{
  "arch": "mlp_mixer",
  "model": "image classifier",
  "dataset": "rendered scenes of toy objects such as cars, trees, mugs and chairs",
  "train_examples": 48750,
  "image_size": 48,
  "crop_scale_min": 0.8,
  "horizontal_flip": false,
  "translate": 0.06,
  "targets": ["count"],
  "num_classes": 4,
  "norm": "layernorm_no_bias",
  "norm_position": "pre",
  "activation": "gelu",
  "mlp_ratio": 6,
  "layer_scale_init": 0.1,
  "parallel_block": false,
  "inner_norm": false,
  "patch_size": [4, 4],
  "conv_stem": false,
  "layers": 14,
  "width": 256,
  "loss": "cross_entropy",
  "init": "torch_default",
  "residual_init": "none",
  "optimizer": "soap",
  "beta2": 0.95,
  "lr": 0.0018,
  "beta1": 0.95,
  "shampoo_beta": 0.95,
  "eps": 1e-08,
  "precondition_frequency": 20,
  "max_precond_dim": 1024,
  "one_sided": false,
  "adamw_lr_other_params": 0.0026,
  "grad_clip": 5.0,
  "ema_decay": 0.999,
  "sam_rho": 0.05,
  "steps": 7000,
  "batch_size": 64,
  "epochs": 9.2,
  "lr_schedule": "cosine",
  "final_lr_fraction": 0.1,
  "warmup_steps": 1400,
  "weight_decay": 0.2,
  "adamw_weight_decay_other_params": 0.05
}
Rows from block 4 of a small image classifier, named by matrix and row number. Rows with one number belong to one neuron. Each number is 128 + 32 x the weight over its row's rms, rounded and kept within 0 to 255. All counts start at 0. Numbers have three digits each.
After each neuron's rows are labels from the 100 images, of 14976, where the neuron reaches its highest value: "responds to" is what is common among them. Only what is clearly more common there than usual is listed. The data: rendered scenes of toy objects such as cars, trees, mugs and chairs. In brackets: how many of the 100, against the usual share in percent.
# fc1: MLP up (model.blocks.4.mlp.fc1.weight, 1536x256), inputs 0-255
# fc2: MLP down (model.blocks.4.mlp.fc2.weight, 256x1536, transposed), outputs 0-255

fc1.248:100078120158160148153146130138128168148089088085116136118101159138112115106097145200155185145162155122148074132117099139139124101162116130143129147119108085182190142115115198125119100138100160148188083126181127157141180107156142131134080136105184114145038086094120118126040175145132074097130108125183140157111116131103128104103158139048146137135148110206171145106151124127138124116106188132124057152068097151145134108152198066142121130165115177109109165129100117094116096083100142104125135093154128157152177159095102151128147121110067137123082154147128114105174115158181064135091108133174105152211170152055173122073132117101070154161140142124099150168140076103102148177070112125118200188094097092101148149140077112143124125128127130152143122120161140177168123152103070
fc2.248:132113203149157176142161144124141137082135121088121141117178090192091167126127144169132152071167154144148096161120172131123120169140136148080117108112128142127100152101108129139152138125117085128192131136169116139139143083119124099150147152140118099157162136152133149142123129135130124125149104156120058173142130122071169097083163225119140082058151145159074152163134088183104147148149134159085115126128171113136199129106117058144150119147098088118114165145114160159145111146137109157117086082195111107123133174091105127112140122133140147136136105158084093157076143255116132116033111110120070131091187085150120101103123123154161115090145091144113105184178129179062109112178086161129163194125134081160136137117124133169150155148171090135192118124139182106211115133104112
responds to: purple object (40 vs 16.2)

fc1.655:188085132136110170132168111109077064110184122087130130117153104107070155087098169158113081125136154144176106129122127189197125131159128148092149201109131137140136150165103177061167130168123124188155098137181136160100146152101149162147119090154003058074136125107167085094154118120130153093116142205140066132094137165054091137142103180132062185129132141120124090124157118106132117125141101112140160095043141132063126099136130163073121158116121085145154150141160114098125085083107185089104085153118178119130124159117127108091152114120132104123171116145105172102119172120129160120184154117127160097139136166168101048109153112100108159116089144173144126205122143159160128149157117066153118132144130110114110095179173144078169135103131151139117136116139139185132084107116130
fc2.655:123130139083141124132069156142151096177117144045148145144144147127148135135122089081163144150106146137123078189117119106110087167098117014092158137123138171100150125127146115156158150130127199115162128129138147097119112128138141148128144140104134090128165130123076096161111119159057133149133158105147131142151150121130194135164131092176146180160119160151152146136114114072114218138107125060092142118220151137085107136141123147090107143043153091123135072124133115127133120151219089208101105127134106171121119139088077152058139056132088140080103161218104143132124110135126104123077123131151141114136110121145250105135177146147080161144094131151159084139120138140115154128121137170137147162126137213126144136098129090182106144087137064176132099087104116114132121146096133
responds to: teal object (41 vs 15.5)

fc1.657:057130099124159175157118151138106135136146134097147086103162105081159126100078152191163165105145104133228158138123109143194178157126111189084182155107177132114131098144192099113112151084145145156120156157089141074149097102178109078142095114192119138097176129126061152143082129123099117144090121135107092106140135062101162061156158135141118154144105149102171061126145122106195129203144174068146131150055135158118186127137141072147112108155139134147182129110135126143130090098110089109164104092159167087156117147091091156156125069119146165104156158118085156138085134172107137129158186139144143109157159163114168131128142132127121117103042099181130083165119132106136152159134083126153155192075111129189108162129133164103113106090188167164140118173161131134153151079094124
fc2.657:144084029164130101114137084129143163118115115036157171100203161167128129156162111126120102129126155115143102182113202089127118172139120087117129104140116111143198131130094116110132108128180095058176062095108160169119081149143099109143123096146125122110174146114139134139118124139161124093124121088144112163127173132101081167077128115107159043184121132169093103114055106166144154131121169172131148170187143153066190120150121182087154110114118122129127094140123163106094152127081115134180160055200112150120098120090086109148127133157151083117164099135082133113083157164155131113097097132125070144123153114119115139133122122130134139137154144159138113116101118144098108135182123112118103157142172154067123116120135109229143225213112096109160130128109149125092115144122219
responds to: teal object (43 vs 15.5)

fc1.499:123111120139154132127098120112136180152112137081173106187171166130077095168151174084144209166089135132171172125102171124132187132104161132143117123104154149155144159164106072145102120164145155125175153104085226186146169153194114129075172110147140106145096132151122110156109098111110136207106071188144144124130127180087168100088094139133106123151161064173142148107077142130131122140145179196129123145187104150099060102127139073178169159145167165108115083101122171134086157164105153110132102109094130108075138173071125104112209135156180143132108184076092118179106099169130099130172134197108125177107151163145070108108119100091126129131109114116124124112136108159106167160159130096116128154130154141148149113073144116118142130125173157111127149121161116126110059049172164
fc2.499:126153124130100098156157076128128140158136134090131123138077104134133091108105099199101126130146131104146106111152125168145081180109144053117112105093130131156196065092078146160134105109125145120073150107128135045102102146151146099143144071145097090150176137083139117144168181149080146123150104187158129140128189107115172118117172190154127148143131106111115120103116103099128111184082113093106163137117164099156122125108135127103120121082144098116132125143128071111150147123141053075164207182219064100111168138198148123084117092150110091142206138153101145108105123152080140032112143123110087138202198137128145200147069145104186126080149151124077087142122100117142153090093127105148142104111155127106129105110116116179108149117139060101107145129125084147098103113106208
responds to: green object (36 vs 15.6)

fc1.592:145102120128143154123072093095164169128131100124135082138116102128160140086107141159132081162132147138072141137175171194138125108156140130139110101109120077122073093158046104112097181130124131112127082143107121173113160107109167137169171125154102081140085126125148090132137150121167103119103087108107090255153110162089151130139108142129120116096090121105162126133122078197116087118085141137093144097173175102071095144124158112129132101131137067135143157098125117122130092091143082222109194133158084164099143139108098083090195155151132135109085155103157161124173134126030091156138148140092178151148155106059084092158145125096097149126176116137127071124103144128106138135159073114106148100161085148177050131186103089131192110121111147094143125202089115092093130115122155
fc2.592:109142134070139156188139193197098118100105148127106143120107100130144131145158122122069240095114092173157145133126093165062084128134094079069138123157123152141145152088131126191103139127144186113064110104186128112131111076134118144149128093108167190143123113086129135141133169104124170105139134163110150061097124134162054169104092104104163184145116139145142128126093212158156145057140116165120176119133127172165149148127113137105106151142135166103153139138159140118088113133101086103156106114139152211183135130147131138172090095081118094135055139067083139141109131154187147093119098107099080112157109141122164144138110128100153140099071162096162102189101145136104127127139108181151120154129130137097104133040123161135129184169169128211081119151144130175186082133133093
responds to: white object (41 vs 15.6); its colour: white (28 vs 8.4)

fc1.611:113143153124073172179135148133160126125133084040130138085159143113170195077165132104148123110105144125169116126141116123134118150124103073132164111079156097177152225133078124098198180113140183124123136146170133098151075144152106142143123139146099169081116086172145113124114129141142150134096112105115142107140165145092152152145127058153071135166135156156105095158158085177128084128119093129205202136101121130143074118139143159153127128146178145118158098111099090134142121172110121097119103068122167151141107171060145172139095110095114065128075179114121200133120107114119118190104116104137150163078084170172081091129110137153117129107162147089195119099140099186116137091173069101138198141179168143123098142105143171124120158163190132072155160115105106176197161156106161
fc2.611:087105089080140087121129106146096137058109108154114120112128130138120118117155144116140173112144162139104255157109136112151100126155133052114100148144145148128063136166105115161139115121101144128108165078139109119139133130131080118139146142115116037170114149145097122148142108120111142115118138154134130170122135131062172127123157153102133150159138075091175103136166056081137154180117141104142133136186148097109115099111121086134153137087139139159094042140205121095102136189135134111103080191108036111128122138134153121174137093184139129056156144137151148152071152146093142038111128116137196116143189108082218112100121158154150125145084092130179125167120115093105102132137183096145128129118139137058145116136144101136080144106165032136157125120139157116043116144118133
responds to: white object (42 vs 15.6); its colour: white (26 vs 8.4)

fc1.646:175123120138121117199135124127144168109124130105116103075124136117160130157106103094123145156163137099113143101118149137137180125124120120140094099114129106160136121140140154087131109137145190128156119138131126094135171090120174121109123125161105156067079000151066063117099151148141082148141065152139116169185170103146126109108100088166078105129090094146141149130122173130089086129140152145130143066148118143134079128155152115184155122110095089154105200102087109202168111166143129055106084139124079142103134164115178145136168082136113065112133121072082147135188079126121083143167126117126097131178082167166092158138141117157081125074088161161070146195135098130147114138129184065116197140127143126056114130122131198093174114083113177107078150140085157122161073109128174
fc2.646:136138098062112134130122100142120178060153143115119166112119150114105103174153170135099165068159156106140169106147165154098071168109142058107123107132131102153154107151071144134140143161062064097174115123161157164132118186110101153110146158144144073128141148140111100177152141121094144102133114125163162104104133147140145146087126181136152148091143115112181137132091104094107116175117146125087146140076167072123035112143096135137129116148121139118130099146169117051082161146205150127129065159136098170124148127105110140104135107181207131142091146082076139126082093112164109052143129140158159137109176095114209151135091173114133146193145123141105126162091154162128131125081080153152081056134132092131128130115046065176126146075140045081128133068118146117145105086162097
responds to: white object (36 vs 15.6)

fc1.165:093112138135127181117132085165095142111107128077154123119151122108022099162118137114124185113154118139141114146085186115190142165114126148139168187106178139135114136187153165079159091149124146135135105172163180193116198119122110130122136108134072071113126123123184152073126083150106184156088130177161168188117130144073078121146161168163021114167173180138152168116154140123145130146134136146162156198103133165118118160159139102096110147081099128122095116147120112145142060103156156163084129099170167101159086145068111118095201136100081137109117161119109111133097083125108125128160159127146187122151179104126111057119141083137131124147062164138104191159134113150158145163185108066141120108154168146106210132133111131137153167169124146154143088099117128132122101173091145
fc2.165:155078125121108105144128149115081147167104123020112109155104136131091134103113102088160125150149114142139113114125145081123122167131106069096115123141147165116103129146139082149141139104203155172158141137117162114097135161137137104129134101105148078115158128114122110134111120131085129139136124091126255096142165125161198121124114083163118163120134146118082136094119044138110228104109105064082132119104143150091125105107166157116124116067113130113131058164136113123158092175171091157149114081142104152085158156166197165099135100195154149112162112170048155122105134115108139180136118122105124106152116120168210107133169119161063142167061129140117123153140170212106151143140099125125158165114102199155156157192137117149132082059120084162149160096147112103098083133145161
responds to: teal object (45 vs 15.5); its colour: teal (25 vs 8.5)

fc1.375:131140107131124114211081148120139079160128172078129129165121118054106127107162101114161132149151113140149076107084099155144139138157138148144185167147144146160129146117097172152163148168079120127140144142230132142133144135165150113115187123125109166118103105094138117130091096133175138091107124090153129094170163164111095097155141086151157150161155110157085132084128083166170139121141114121095139146115060093090065139109177128107141115138110140219194050121157056082083087096071174114115110112102078141139148139078065148111152142095126121033051120125153095165099131139146154144191107123137063144147117145094141119142126103107064121137126158171142121146139170106140128141158158124072193077159111157180028176137117171126158133138121089129127140154159146155174135144118120
fc2.375:092160124110147091138104171143093141072095120180118161093123157151081136146127132201128203136106171132145159178111108167144122143148105082067130139138163165127135120116143108117125105170132179188044111150173147134131135182118148128127101136123103089080159129120147090140171139133115122175121108041113166068152081151151150112042095110103136159112116119154150134143091127114122206107137089102075139113130124144113163113126081075135176091111157097104119118087159178099133118165116093227092128158109068149143088120176150120121106138172090129097027146168096162132177090151172141095082139079132214129142122121137157158136148159141085145114047135150092144126163147128129115097100111103149092205125066170090128107140127140154110107084171077117178102110133125120159105128160107
responds to: teal object (60 vs 15.5); its colour: teal (43 vs 8.5)

fc1.59:121106143144078172057177124135087206130174144101098123122134112167139095106122160134149179113152082111071120168095106117100156116151122098212095137100152159107175158139164151071117153129113158178130145082170129162144153098075086185179118057126163120138149191182100137115110125147140088143143126151134106171150164151096108151182073113166083119132239139168130153145142144104152092138135124080136142207122137154116164147155081150142150170168143070149093119121130136171151145109158128100094174140145172164163097152123141100106088161131145094120158147105116126064087135175118141082120168130164181107115165162134127165085194112170157111075125120105104210103148126186194136124132134082155107084117137154140172180169123168123108118094127122162143150109076162100163128161130174
fc2.59:124145103173151164162164103081073120164092101152146199097153175116138111128133142121121102122106148088143118055148078127112147084131119135103122114141118152117124102039126161145143122115140144100093161159156159110119110108113109112137129201156109155148115132132130140135075129108160123167120144151132195081127169154217131103136161118155102126050121100167159107151124071129123149105086152179126115128077115125183164115124100152200108133123144150146109088123098145150062178137111120187128118041140076140138130130122254134100140118201176142102187106084122118127107123184153103120133106131134066147199167125138156074129124110128145119163166107152161174148107122109171114133061080109131133115160130133143171205157133106078068092196104129105172125144142165134070097134077099
responds to: blue object (36 vs 15.9)

fc1.388:075151121104136149119105145144167151123173134145120078087168102035207143175130129167154104128185139139142137137132175154096121149142107160160136098111159135088099078132140090119134198114171132138124163118107154135189096109147119141154110044184110122122130131147096117138117137142101106111107138109040092109151157136133149132217105117172079117181168101071109094127107114169180110127130149084148133150124162104128149112101095112167144142143139131156191119043113117176126102123121070082142147128136141147145106189130086121105110100130087169103117117113076104108056163145145180093166204095108182108122118207167128136130084143141135128098060107127159139147094145137155159135122114054130153109120118071193117206101166156095195144067124130182118128123143084101147097137116167
fc2.388:123072110193127138073149114142087137138117130144121255140173176139167120101140129186120078083143100139129147094107211096142108141125125138081090100135154124131177113091129121156132130111156061105133083124098136202104127133168095126155152103135111131147138153085113159129138118132138106115103140077148156167121122105103061171127126053120119086156141119119113144113100122181158161157173109144135133101142110172171154138099128167096120104108089117145133153127071115105121142126082189090119156105254114098147132078096093157174189126169127117115055103083093132114069134117151094178135106118132066140116177097122154113144121123150176130173129122112130158095075125078119078103158107161117145141131171182074124192123162085110112120223105071130175124159114116130119135111134177
responds to: blue object (49 vs 15.9); purple object (36 vs 16.2); its colour: blue (28 vs 8.4)

fc1.89:137096129124103141113136175130144092104128111143089192147122129113164177109099120101185107123149182114111147102122122138110095127185093069108078138111142054117155179206087162132178191169108203114149114135172120142126073104146101158111093124158079098131109112116203090156122180153143096136138164110134130089060173183141117123098132073144128174146147125090093109122116111122089135147130124218154181117131164120170065121081157126167145104179111130049140141102146116086139121166110129094109126057114125132125174146085133151166129155075151154083067100153157153123146097097097097173102100145178096144172111161165053142123155120129113204118132163114137144132146088119145149126146101145120131097151148128147076080111113161088052190163135175084151123139127051153105138096124092
fc2.89:098084153169136137110136035115129163167126129131130110135227106108117125089132148098189140133112112148127221099100134142149066125150131151063120116123148120113088094103151116192149168119110082125112140152124109099133129134100048116163160110124168088123102117128141119105135103135107113109113143167144112131117128087059199153148154135112104122122124138108158122083134067109162140168141127106173132131140146106102160123117132099124110130105189156117120065118217111081123113055078102127111101180112127176137113084136044150130136059168160129108134136140124107129057110152044068059145123108101216128147231134137189087139096145199097144134144120130208087124129125139075140146131139077149132173110161142091163141096123092146135138139129078119131123166174118148128157125121135
responds to: white object (48 vs 15.6); its colour: white (34 vs 8.4)

fc1.72:144122113140117075117149133099132137104139146152111166073057121146142165100134149160105064183128105109173174175195064150148132122113102133145120145194140174074158149146118156139092136136188163217099146131122132080078126135119148162144104116107084132147078173128131139090117189144090154099117112159076063132150134081137130192106098100121135135073107106143147077097111137124152149177115074099174106081062124165091161168136069111181151168132106100149118102168126083095154138126122128118163150119170110137088101175055084158119149144106119124101148092115166178138151085141139187182119130145181137134165131134163089154150119134135152183187134136181125122154109129122145108119117079169150173080086115108124063159142179115075168091054136140068173140118134143109149177152187094
fc2.72:120148089165098191131118099147139092137128128055103137072163178149091117144110144096122146120137163112102091066158148134099123145148122117097096139123124138163172103102151094144131103163121110056121128141147131127130116143056172101127114115152113102120117143187092116110164174133165154140168114059087207166119122128096106150179156162129143077192163141151136123130161116185107019110154165184137173138083145104102080139085127115106116123185104088172120099075089060093105107121125120157155120147072110168115146096211150121148173084088145109103093137161072127113143140083208099094153118120135125113077138142117141087131149164097116089147148154117100098103134082207117149153133085103118109203168138084110116147180086176068159154169123122212112119114128146131105139086115111
responds to: teal object (43 vs 15.5); its colour: teal (27 vs 8.5)

fc1.20:087111112179137085159152127099143133123126188115109148123141048086161110128173106167131135194113043141126153186128124178109110104152120140152151129162159138102179118162140131137138156173161129190198132130172119196134063096128157206187096120050140132123133219106127129135155140112119089080137144132097145154120138171111094157175111112128095135099112151142119131104082081211129079123142140095121179142151116140086142123097051143096160156132110169101154137152108138173172174185159124121113118148168146143092120140064092166123082121137053155153125134081120144104058125090162128138187173157084160124163165145185113098149101078143109148148088142092133175200125142133139147144175109080114139121159089121140110217121116133120116133086140166145152141111163150128109119163101164
fc2.20:107102117114129131087109099091085128115050117121161183157155103119159092169100178137133056129141166123135246075138149136128102090103136175104120124136090076112094124108126112131157129121128098139198090149108128090153113127139119182147175121148144147161138129113119146099139108153165158141115134129118203193145114123071114135126115052157114080167141091136125137140101114202123080116187112103121131136129157089114063158153147146146133148144108132149111144099086099114126087165111097057142193151213105111127105121161138115164127158117098131116018139112025153102074119126172104161154125118145101147109182137115148082183089182126158089110104147088121151143096143121132114098141058169124115049094139122107114127119146116079177093193122066190105126118126144136157137125124150
responds to: purple object (55 vs 16.2); its colour: purple (27 vs 8.6)

fc1.301:156103168130164119184109107133176097127178108111084149142082109055151173149076123152111132126167161128101112112111103155150163109139107156068158118165070152146121150154091128171138141128090168122162137137124130125144076102076115136128126104119062075127116100136136047135110134137124080146120169118096129135116134125082117084155115062140170180170198129182110008135109089090157065159144092137118133062144141098137110144083149084129122162148119083149206130150107113082119118117105134174185128185071133120192162177074145150175118099133134153084162076130133154153141126146096123121161151102127072095120108137153091132113116126104074140122192142158094062167131134139146108092139114142072147143150205110149108117155139128031099156155137113119136157089117114083161086164082117
fc2.301:123102145174139142148090099140073133126149115039119127133196170127122139115131107145128156100111149127143152111128130130053044159130113127072129152142105078084169087094091100117128144160110092175144158166149150072140130197149138158105146167114150128104103140139162146136133189110115099142129125089133147195106131108159086121129124083150114096143154108110166129126209065135145218064142143100125131123130149185141131139113125127120104121128180092152175053119152144069061125151148114190128071139156102152143122079130106107092103066099149085126103124132010145146067088111068091145132125109132162111164174130122200138122186108135082118155065132101120103103168110140146101089145139077114114121123170146068117114127090091107177081137086121129141127152151089195128120087107092
responds to: white object (38 vs 15.6)

fc1.391:171125098092169180106147144118123132103215109162140183114112132155136181148115090191161149159171156097138133118092079107105145140150156129096125195074060159160124153150095121115094085190101215102176122135128165136103134114126145172133125084152156132122143178192162115079142150120123175148128112157162128165171118115159161115138135112083128121112221128109153087076133103134167084153148088126141090113160133133097158149190095094149136120147097057133112149142077130121153124130148118116175162129169117218132149131082153149168117145117125158125121088167090086153138140166185163131122132118201137168134106127103117154110140122084131153170145136129046186179139139146165108085101150155150109081120092114183123174124122122130124116101089102059149152065095194177175127176185138
fc2.391:114119193199120103162159097106149124122159120137128128138190110163119108148117160085096107084107122130163091072123162138165156138114115102074130119091129137131133116061115179119129159180151137140152077074100137148176152066119125094139102196147134107124119140108104103133168170114158134160136179131132132148123135134061126118097120236149126091065136099154180143143130148140124139144122102214103152132067153054140157111120131177088128117134070121138151062075108124133169126132178065150126121089190097101135127150095168154059163152077195110159058157109153122131048096099110084125049120117114136104130189111104169105123130155120171098118078122107096118125124133098119143112172046109149117164126155095145097126127068161180150141161164068135171156106151148125122094143113104
responds to: purple object (35 vs 16.2)

fc1.124:101057139162089135095199157148073129108089118098090106152200165148170128119092120121153112185084151069134184132143120135136104110127104056113106102090101135099202117140137142106119138083120176127115128145155118159095085100166110114091108161151128107136131131139175106158136178103139058152160124094117155113122154124167166151118120120126153160097129102122160148149081135146075121133139131170112161103141165116105061098082103105158133129178089144036143166111077145116141114188124128120073123107090108068084173116076142145137145124123149108084056132070151128178121092118109093166141157174163094158159104172134085125155166125123132174109086138099095154079149067095171193129125042102145146130141192133138088089096115090135116205150151168036160116081152126148125123115149113
fc2.124:107130117130140165093190047061126136112107133147139113106162089101118127108139153103109152131142092147125172121134083122155110110157120110145132100089130135136084108102124125135120127154113143127118126130128117131164158167110101116152182082138134160110110141188101112107142087166064117113129157208153075159124133116154143157118134211124096087156156132152139122116153121062121132114156135117158106131131147072119124137118074111137127167084203114175110068140178108128128134082088146056147163180175075153154155103183061133157133143104191133129098136162103101118092164132078045078127132123126192122146255159134119108142104145143109152150171105149177100120123155150113152154176119083057098126118192095118183087169134128155153145180119027149115147111174108148152110084099146
responds to: white object (35 vs 15.6)

fc1.44:120063137074137159054103130101079159145137168144131067069255133105136101110107171218102165140149140093137075133084140154043126116101161113129095108118202161127114090133138103068147126103122170073076174158159096177127123116150134089165151123148169146210107109142097101148109170115105143149073101133123147116117133099097114163097118117080151133130114089177118142177107123147132183132159104150135126181069170119116069182176161096055106121169138128145131119105104120091125111128082111104114123079189096174129145173147112150150105137109104100116115113070087119116122121157198134115072146170138108106106141113135111094168123142161176092124081093097087134151170101122127132103148102108107099091104126089131174144075139128145128131161146104190108117163081115134141107157134148
fc2.44:100150118154107114106202161077145119151116154118111124197084117167159137135167129160088136120106136172122152124132216127124092109149126172149148124135100125149110108153110137089139133135138069120163150074148106161091137101103097160137156117143120119135174118133156188108110092151130147102156123115132080142121165116114109197104168136155108065114149149125112109143170090186125174098104142122132140098102140116141131111113140120151112108107139116102093154134146167123139136126086139179172177175231112136162162174110080138074224178120083161130109121069100111109108124216123152077066134128104076134098174145139143143128131172199063085143160130121117105149157093188083146118142121150130131158164094090149104143156114114168160217138082049108141117122130144151254092158116080
responds to: purple object (49 vs 16.2); its colour: purple (31 vs 8.6)

fc1.199:124120093138186129167099109186136162096171122156136077144105158173129138160120137116097137136142154137171182141124140132171121104107135172163123175140083064148123136099127128154180183142089158169175138127154119149157179100132138191156160183139126175177170164201135133176110121135121121108135150086156091138088129174023168074180151180138165092087196129154140144140140108187134136167179139139158153142117150138163112156114122123164110158109134131095154131108167098100108070163145127100133082116100124149122129067073052117089136146087126105122089167114106170119120101109137129172141130151091177114141149079133085174162185149124194127105124130162122111074088130125167155083094089120182171098172139147176160122053123145175142066158133197075172092138110083141120143083122144
fc2.199:156255228148139123128108110071124144126103134146118078125073130158199143107116145137154141133118111128137190093124162127109174141152136121170124133135126154130132137117150142094113127118122086119131090134129129066148107122099133129106117098137127119129121106110107112151107109141137118137119149086120149070135133097129161126083133103106121190044116142118069153132080132123100098155146129107073142122096160081090071107145103165176149158124123126120109224119241137120104143101190109178149208149132158127142106146153136120144091165109101140142186151213216131109182117132165183172091152128111106103097129156127105103164091137141114125088170137130109135131158144052118137138127167144155132208089151132114081144086103128146097199041117062110115124176138143133148112141119136
responds to: count: one (85 vs 33.3)

fc1.351:095135158142141126110065145099104079165150123093202136149137169069129158153141118138166141148181149204159093109126177121151088176136116139145187105103133160075096161163086112155164104127068159146142114095086108048160063112083049137178171115143090125097169064161107124077097149163094164147133135139101085095130134123132096088157135165097189097155156090088132080131142126125170144107186076097184120172134135152122103163100148151121113169094109078114235124148111165146107094130096127091155117107131081175153107177132102081146132077143083099148160113135105113170158113116166116097136166105146127137139125095081137123190159209135157075105099121136133108127103144101077150095149128112098151106151130119197069134149187142102157119144106152128102138096120135123134066160101148
fc2.351:120085067132159130152169125125151128120120167107124124122152134134143127130144170137110115137135082142139141148139177143046150199094131143121134109138110105109163115136136112093124118140172098101101146178141143106155106093155150089114128110158088087084141162118105136103116136119114146102165103154117230192104139110092134103116100151127143129221162133123245123145085131164114143077144186072148171128166130114108153152134123161097164126112133134175175075141109129152120133046108101027124148159255121110142122088084143108100121112126120094105075107097055107125076173123139069078156119079104129110093182107076137123110123106155090072160114143121114096131102110080104119130188150144079104070121132146093112098151083124141149161125122119193068123134133108113109093099124136
responds to: teal object (38 vs 15.5)

fc1.421:169100180113139123072142134112082119135137103120150146206132070138115154129140197155168115152143078162143099126145124145158051170179179124134164154164117181100094152151186132130147142174125114096109092038142137157122092129081100165167109121114076145102139133124078162115136105156112153137178152166167118080130155176071030159132116147171050129159111152105127099119091146147209129072164128102133101187117155110118064171168129178103112188143104093176114069113148131143127101140087161106061123137155105108119147191061134120132091108114107046127107128134108120142139123141174142106171112124129114150125151097155095086151192146139189178094135161078130148128115151163180123104167109108125139082120136139150062174137152144136152105150134143164099151129115099139169097167159154
fc2.421:154128017129107118135141105134089161166063166118122083075152158046108114095121185073139121135143103138133057159136129149075239133148144080107155133143124148112120149146141103147139131128142181173139122161085177148155101094171135096115144040111129076119161132134124142171101129118105115144121121082142204173165126148092172119073131112134167180116139120133111124107109083114163180099103109154116151113127124161109144123091126144108139132094154155120159157133135140094120118121122075226110128108213131155141128109130037119086174071136112137043061119117140113109096128150137135135118122089108150115114111151152165079167122144101149122166097100150111144141081143132133146142137107146130124169123085188110120097198129087162173139161140126213175116143110115124064056124144126
responds to: blue object (44 vs 15.9); teal object (36 vs 15.5)

fc1.235:116184160086148100141105200154104164101153070142137107110110151134152093101177079160102088109124125114147166145148156115132094125152110158142101143132076086173136153142080136096150180163086156138170164081106102113157134091131146133131147149151090158116119176181198142134140124146135118136147176183141123132130121152131129127174112159121103079028099119128166132159131072160081114162160155156162142156119160130096098107128112091151137146124106097088123216099174138112153076174113128114175157141145146190155183082081123162113100107050125130119098183084145212115141152109083097150178099165131155147147123085157042147131151122147198145121168123140156163113127106117154129142137093163116146158175138141175162130054126147215108162173119168096151119159124044117158163073117143
fc2.235:121139148105141127121140016074150148136153159155110104163155147132171128085112157091183208153118116132138216140134156118135169195142133078150096155136131194123086127107137136132157095124151091126131119079152120087122121192083087114133136084131121047149151120139110137124111118137159132136126150101111125057110148145056141124136125120141120177074127118132091144130140111126119120163112131103137164134118148083081075118111107146216147136086141106085120145130255134106085129117191147135147144116080142102139137153138093114174104164184088139108177174159247144140153118188122171166116152133115163115108161125153171148157090137166134151082116093085123113140145129105096143107147196079139157153106158130108140112129121106141121131040097055115138166134143149133091124132144150
responds to: count: one (61 vs 33.3)

fc1.402:129150109097168151125105155081155141137149138074096134093073138100138110122133162149128126125156128140147092154104167132168134106124102094069130058131109096114183103219095181094184182143138162145192146106190184143154102101146162080196118125104120177109124067107131108094113160181154112129163188106129170081149113130085082124120111123139157172113081164077190095080127118134178177125122156192080147131166133120091084085132131186104138114132086153158127082145140140123134149141153109092114066139141137126146162168128113121192158111120138094064130129135159144156108142127129126116155140145144107177115118128139094150114109071130156100076164098152133125168203143224131122098108107128094171161128120103151123174000112203082153137159137129093136100143106125134149181141125123
fc2.402:140120130107091087126193153128078096066115103104147173125145093066113142098137137090132170122129122185148212104119120144151138163121131043170107122143119135116110114075125126154124152103121060146096094169168149105158124176173065147159122171134101070140102127096101109141088064140035184141125127187142094085150100102134203123142108161088114125187114128122140080114115120109152092143102144136143133112121149181072079126070123104202116166120172155127132101143153144118145150135108148119132172172158061057144090096126157111058162106138059106140096129075069065142126148143124101094063137138130075125127146132102163123144044116115121113127086125151104132119103103081118099135122124131128153142145138129098119100207101161152187174154171067115139187115097131124089119127108143
responds to: white object (35 vs 15.6)

fc1.45:166099160101113136168126135124069120177165137077116078136096106073092141118129159107132104085109143172155064082048107142128164187159121131093193198116120156126075135145110126117132103154084095109134104144226113111183130151127158149091164118114041095079109093072103105134116124128168184088137142137146170161123109168084066093148099116137121152133142109189082081128157084134136152059095135145137150136135092066125074179145177083119090133156108113168140122111137091106084053080074133139092121153115105140183143140137093105164139117141119117123153104122156123155088129143111124101175098086106099122108093142087103110131100093116032137115141134190129123138118112114186196130130136111053117130167141161151081162092143131123162109162085095077120151125142134142142104167087172
fc2.45:134098120107140082154068150097145133109093148131130131142093147159099157110120123147134148147153115134144067178104148129140097114109129087072138146079140160104113132119138137133131161115127190205181148124134159137122142171124128137140146148115125110093168137156091114111151162117078118128140143038106175062169157125129246137110119073124130184121140126094147111141086078070128161190157096052116103102194153155123104117096142157088136119114107090067110092132153113127120160155155086184115122156090075159140076117171154140091094133156088154062106128216100101130120122113153144109059112114138155099144096151133177106111141152142076125103082169146112091129143123176113105109124084143152124152108045187119125148192147096158126129036150108184183116112119099109043075116135124
responds to: teal object (69 vs 15.5); its colour: teal (47 vs 8.5)